{"train_examples": 145000, "crop_scale_min": 1, "horizontal_flip": false, "vocab_size": 35, "encoder_norm": "layernorm", "encoder_norm_position": "pre", "encoder_parallel_block": false, "encoder_patch_size": [4, 4], "encoder_conv_stem": true, "text_encoder_activation": "gelu_tanh", "text_encoder_mlp_ratio": 4, "text_encoder_bias": "all", "text_encoder_qk_norm": true, "steps": 11600}
Rows from block 3 of the image encoder of a small contrastive image-text model, named by matrix and row number. Rows with one number belong to one neuron. Each number is 200 + 20 x the weight over its row's rms, rounded and kept within 0 to 999. All counts start at 0.
After each neuron's rows are labels from the 100 images, of 14848, where the neuron reaches its largest size: "peak on" is the class under the peak. Only what is clearly more common there than usual is listed. The data: rendered roads seen from a driver's seat, with toy cars, trees and houses. In brackets: how many of the 100.
# gate: MLP gate (encoder.blocks.3.mlp.gate.weight, 512x192), inputs 96-191
# fc1: MLP up (encoder.blocks.3.mlp.fc1.weight, 512x192), inputs 96-191
# fc2: MLP down (encoder.blocks.3.mlp.fc2.weight, 192x512, transposed), outputs 96-191

gate.487,191,162,181,209,187,201,229,197,194,220,239,200,201,206,205,171,225,182,211,174,157,202,214,212,191,190,206,220,207,187,213,166,177,203,217,226,212,196,223,213,232,191,182,196,200,221,217,229,198,178,176,224,199,226,211,211,206,177,185,217,190,182,207,173,195,213,201,193,189,184,212,231,198,241,216,209,167,198,200,167,244,220,192,215,232,213,240,199,172,224,197,228,202,210,190,247
fc1.487,171,174,210,212,185,186,207,134,186,226,193,181,176,168,160,184,172,185,184,184,185,199,204,233,216,179,180,233,216,192,231,183,184,195,196,217,198,215,207,222,221,169,196,206,197,200,216,231,205,208,173,239,199,212,217,207,198,179,219,204,200,194,212,194,194,184,197,185,197,193,214,216,218,219,245,182,191,187,200,211,209,211,211,205,196,234,216,191,161,218,179,255,204,193,179,189
fc2.487,209,207,213,198,156,182,202,201,240,189,218,229,166,207,169,195,206,205,212,201,238,171,193,246,187,187,207,226,175,212,164,163,191,165,193,225,213,179,210,183,181,185,182,218,230,169,161,178,230,218,211,226,199,180,205,190,213,184,188,176,189,194,219,218,164,246,211,204,215,219,160,185,205,198,224,215,205,217,206,177,182,209,178,212,180,166,198,236,217,198,221,200,218,181,206,199
peak on: pine (39)

gate.157,211,199,147,221,219,193,160,180,240,201,227,215,191,203,176,208,205,194,186,205,177,201,198,226,213,208,181,187,189,207,159,247,206,193,190,195,189,232,174,199,191,241,188,210,190,213,133,198,202,210,206,196,172,189,238,195,209,218,188,180,196,214,187,206,210,208,204,200,199,210,189,222,179,194,189,193,201,202,205,233,179,184,212,229,213,159,197,233,187,230,238,210,191,203,197,180
fc1.157,212,201,162,208,182,192,149,184,187,215,191,186,223,214,201,200,182,202,196,190,223,181,167,213,195,209,203,166,217,185,158,214,182,221,214,196,203,217,200,194,216,231,187,188,191,186,187,178,200,225,195,221,210,170,207,190,210,219,213,160,184,228,188,192,211,227,186,205,234,181,168,245,176,196,215,203,199,224,178,199,174,228,204,200,216,170,193,236,179,210,265,174,180,235,181,195
fc2.157,188,200,213,187,210,198,208,199,210,189,209,192,159,168,193,251,216,229,221,192,177,194,164,164,195,206,215,198,219,194,199,213,183,221,181,222,197,187,209,188,242,195,229,201,217,246,210,176,214,214,188,207,199,207,155,207,179,174,201,183,185,200,187,186,179,145,193,188,202,167,197,193,205,219,187,215,215,206,209,173,213,202,159,201,209,199,199,208,243,193,224,202,235,182,175,150
peak on: house (46)

gate.59,171,183,220,202,227,228,167,209,242,214,187,199,182,206,223,212,179,200,198,200,185,189,158,225,213,203,202,194,180,147,167,202,222,195,203,190,222,213,208,208,191,200,221,184,169,184,204,205,170,160,217,196,217,186,217,215,219,221,165,196,220,178,196,201,210,172,172,212,202,194,205,166,211,207,160,192,209,238,186,214,243,192,249,231,213,186,172,239,195,214,209,215,230,187,197,210
fc1.59,227,199,155,236,183,172,198,171,159,215,214,211,233,218,197,210,176,214,224,204,221,155,185,204,203,178,180,211,207,208,221,180,181,218,178,229,202,206,223,163,215,197,219,188,212,208,203,204,247,216,185,180,190,215,192,193,185,158,199,183,216,201,202,198,181,224,203,241,185,217,190,205,202,158,193,204,222,196,178,197,203,205,177,198,226,212,216,188,197,194,177,190,182,205,220,226
fc2.59,191,193,238,183,206,199,213,227,186,205,197,216,214,216,188,208,190,186,205,234,212,260,195,240,225,208,215,205,216,174,211,200,185,186,186,144,191,174,228,199,185,198,175,222,177,196,202,171,187,203,193,212,193,213,186,214,203,225,226,174,190,201,189,191,226,215,205,231,233,204,203,160,199,247,214,222,203,194,185,155,186,168,221,202,250,224,209,206,219,216,206,180,215,226,190,178
peak on: verge (42)

gate.317,189,171,185,215,228,164,198,234,198,195,176,217,237,155,216,180,173,172,201,167,183,197,233,179,218,201,213,232,205,162,195,181,212,234,195,160,201,198,186,212,202,207,211,222,237,227,204,227,215,186,210,218,206,168,191,202,197,195,233,170,209,189,216,234,171,176,191,160,201,219,208,226,197,206,209,174,235,199,185,213,196,175,192,213,203,160,203,211,203,207,170,242,206,198,197,205
fc1.317,185,200,188,206,202,184,204,209,210,188,215,211,191,144,177,216,148,187,220,199,188,201,207,209,212,240,198,223,189,191,179,170,207,208,219,191,197,219,187,200,216,182,180,187,238,219,220,262,231,201,209,180,187,219,213,222,192,168,202,178,196,227,182,185,214,226,252,220,218,206,174,199,205,236,205,202,192,200,198,192,225,168,188,190,205,207,222,257,172,224,193,183,192,165,185,201
fc2.317,210,205,213,182,167,199,202,185,213,232,171,167,171,215,165,200,207,213,194,189,230,179,209,190,208,196,220,219,179,214,238,214,193,190,185,235,205,200,207,186,182,217,213,219,216,200,217,167,233,213,206,202,182,203,162,207,222,195,191,226,202,202,171,196,176,198,216,206,181,176,195,224,192,178,205,175,231,186,174,232,185,219,198,209,199,211,195,193,250,183,224,201,217,185,202,166
peak on: verge (36)

gate.10,189,204,199,201,197,219,181,195,217,200,194,182,194,206,193,197,196,217,188,232,181,219,183,207,207,212,191,217,204,187,188,201,196,203,237,187,213,188,155,209,216,208,203,150,206,229,183,205,168,174,200,224,246,227,211,198,162,215,181,189,204,181,175,219,191,190,206,180,229,203,191,166,218,174,211,177,211,204,163,195,185,194,213,233,221,167,203,197,181,211,196,252,184,168,155,217
fc1.10,197,202,189,212,175,240,187,185,209,185,208,190,214,193,196,172,208,186,176,218,226,233,196,211,219,185,185,192,213,189,225,204,174,159,203,199,164,222,201,209,193,201,239,167,197,194,210,188,205,208,189,204,186,217,226,169,174,225,233,241,194,218,186,199,214,219,192,189,223,242,218,200,201,203,238,180,216,187,184,204,218,186,165,205,198,204,207,197,152,201,167,208,242,188,196,206
fc2.10,237,200,228,146,192,196,215,226,207,197,178,170,204,231,190,229,229,227,184,217,201,202,186,210,211,168,184,212,198,208,195,230,181,220,218,178,199,164,212,208,196,210,167,209,221,221,226,194,219,192,232,223,196,156,207,203,208,212,219,174,194,182,218,192,206,174,217,206,202,200,176,227,179,178,256,216,208,228,163,229,199,193,172,225,217,197,208,178,224,211,229,202,194,207,188,182
peak on: house (57)

gate.247,165,203,194,173,171,223,182,193,183,257,188,173,184,200,192,206,194,227,198,215,209,184,189,189,203,218,199,191,205,211,195,179,208,214,176,213,224,207,208,211,203,214,190,210,214,200,148,176,217,210,182,178,224,201,224,181,201,194,225,189,232,230,224,217,204,212,182,175,201,220,210,217,211,184,196,202,210,229,181,215,218,206,205,203,190,185,196,206,194,216,215,220,219,176,163,215
fc1.247,203,177,198,204,179,196,189,243,192,223,180,195,188,177,210,193,194,236,234,199,175,200,190,198,222,213,208,175,210,193,161,165,207,189,194,180,233,217,215,218,211,201,169,249,194,194,179,201,221,199,197,189,254,203,235,206,182,204,186,223,207,201,234,241,207,188,156,213,195,228,209,196,176,183,171,209,183,204,189,200,173,213,187,217,177,165,184,200,177,188,192,194,238,194,180,226
fc2.247,184,156,237,179,196,172,197,186,227,151,210,205,215,226,187,196,224,197,194,159,205,224,191,226,174,189,218,206,198,213,222,221,191,218,179,210,168,203,210,186,195,197,220,166,198,221,185,191,175,206,216,231,163,163,168,213,230,235,220,213,192,206,199,214,188,197,241,184,149,222,188,184,229,224,229,187,233,224,215,223,171,218,194,197,206,191,196,193,190,222,201,216,190,213,185,192
peak on: road (81)

gate.33,205,169,224,184,204,206,208,210,226,188,181,196,218,191,218,229,172,203,214,166,193,223,212,191,166,227,184,236,160,218,206,246,202,209,199,164,200,224,238,210,184,250,182,209,214,206,202,213,186,182,197,214,201,199,215,163,218,215,226,196,194,202,204,192,191,186,201,196,219,202,219,209,212,193,169,222,171,149,212,204,207,206,198,231,207,175,221,220,143,238,178,202,208,215,217,161
fc1.33,201,188,181,191,195,175,181,185,200,213,195,203,204,197,186,223,205,226,206,197,182,161,204,197,210,207,215,224,200,161,156,204,187,206,224,210,165,176,234,207,211,218,177,223,215,168,187,193,171,229,172,177,220,199,227,188,198,182,200,172,202,235,227,204,218,199,187,176,211,205,196,203,242,185,176,196,235,198,215,199,184,179,223,176,201,204,211,183,206,235,159,178,210,198,216,239
fc2.33,220,207,191,186,202,218,182,208,185,193,225,199,202,178,195,203,185,195,197,213,181,203,215,175,195,192,227,196,204,221,210,193,196,212,204,167,204,207,187,225,191,213,202,202,202,241,175,217,220,237,197,198,190,223,238,215,190,165,248,238,205,200,205,168,195,207,210,195,193,219,198,195,181,192,233,206,204,211,194,179,189,162,177,195,200,253,165,173,195,198,191,167,188,215,187,228
peak on: pine (51)

gate.165,177,198,231,182,191,195,196,183,161,224,202,208,230,194,208,178,193,168,214,213,257,205,202,265,195,173,223,188,198,192,175,188,170,203,222,193,195,197,178,168,201,216,189,182,183,195,204,192,236,206,220,178,212,173,237,212,196,155,203,213,191,171,226,193,219,229,202,182,219,212,187,243,181,188,226,199,209,199,222,183,197,169,243,195,180,183,177,218,187,209,209,191,209,182,218,182
fc1.165,180,199,250,177,203,199,221,202,177,191,199,206,215,205,205,202,216,200,211,210,239,219,201,230,201,168,213,202,195,200,178,191,192,167,215,210,161,178,177,180,173,240,198,179,180,176,224,173,212,197,242,215,188,162,222,210,218,187,211,208,231,183,216,201,228,242,210,187,208,213,190,240,193,237,228,176,188,215,205,186,192,199,259,209,187,177,212,224,189,181,221,180,221,187,189,172
fc2.165,190,211,195,193,225,199,166,215,205,185,195,216,183,195,213,192,172,172,175,221,196,170,222,213,200,205,207,209,209,220,194,176,191,210,181,227,186,184,185,206,197,191,222,217,219,203,167,167,183,216,223,165,187,245,198,222,192,236,194,177,160,186,204,220,173,202,185,163,204,206,198,148,225,191,222,201,190,143,220,200,191,201,185,194,184,162,179,211,221,186,231,198,212,216,189,228
peak on: pine (60)

gate.262,189,204,187,202,182,206,202,202,189,224,199,194,222,213,213,221,182,181,199,191,231,224,183,234,198,203,195,188,182,187,184,200,199,228,182,163,156,180,214,173,216,198,206,221,205,199,220,196,222,173,220,186,205,212,214,211,233,245,189,179,216,241,244,202,192,188,206,184,216,182,192,174,201,221,204,202,194,212,197,213,209,171,191,223,198,193,150,231,226,195,192,236,175,186,189,163
fc1.262,211,204,166,228,187,194,201,249,198,196,222,200,223,184,226,205,193,221,205,199,221,238,218,201,196,156,176,200,193,204,188,193,225,207,209,200,200,181,207,194,214,195,197,208,187,205,219,186,217,162,215,211,193,164,174,221,191,186,187,188,199,198,215,184,202,177,217,186,185,187,186,223,194,223,225,211,186,194,250,213,211,164,174,196,199,235,207,243,203,217,176,213,162,202,189,155
fc2.262,190,231,207,171,194,220,181,218,212,212,195,215,175,209,190,178,178,169,204,198,218,186,191,215,238,214,194,206,239,170,227,194,228,202,192,224,164,188,211,210,161,224,207,196,190,190,215,230,243,219,183,213,200,237,244,175,201,210,204,211,166,218,212,193,189,248,215,200,186,195,185,196,209,198,180,179,217,191,210,188,223,199,203,213,182,197,191,201,202,192,198,244,206,226,168,229
peak on: verge (63)

gate.150,201,188,210,227,180,227,162,193,181,189,232,206,213,243,219,200,204,216,209,186,194,180,184,203,201,169,211,202,199,162,213,237,196,223,209,204,216,198,209,190,203,201,207,180,220,179,178,204,190,212,208,183,220,197,199,204,169,237,197,169,195,194,214,198,179,222,152,151,196,207,234,236,154,182,217,225,211,200,180,202,213,223,253,186,217,223,214,237,195,206,200,194,243,234,179,203
fc1.150,195,202,218,199,248,198,195,185,195,241,214,202,215,172,197,192,200,207,203,226,246,207,189,202,198,212,201,194,216,212,217,203,221,219,194,207,194,229,190,250,152,156,189,191,203,180,181,242,252,203,214,206,213,233,180,204,201,188,179,184,200,218,196,206,193,205,188,205,219,223,219,196,217,217,150,192,166,202,228,220,223,193,172,208,179,193,220,168,194,211,242,227,165,184,244,233
fc2.150,166,217,165,189,180,199,241,177,204,195,222,229,170,191,193,178,224,210,247,219,188,186,229,191,216,143,197,190,200,209,214,211,217,188,211,216,218,224,189,198,220,231,184,200,188,213,176,211,197,191,194,210,231,214,213,188,178,213,228,204,176,204,223,168,185,156,194,188,184,212,198,205,200,225,158,215,163,206,176,199,164,194,188,175,178,169,201,171,215,212,166,198,201,218,216,193
peak on: road (85)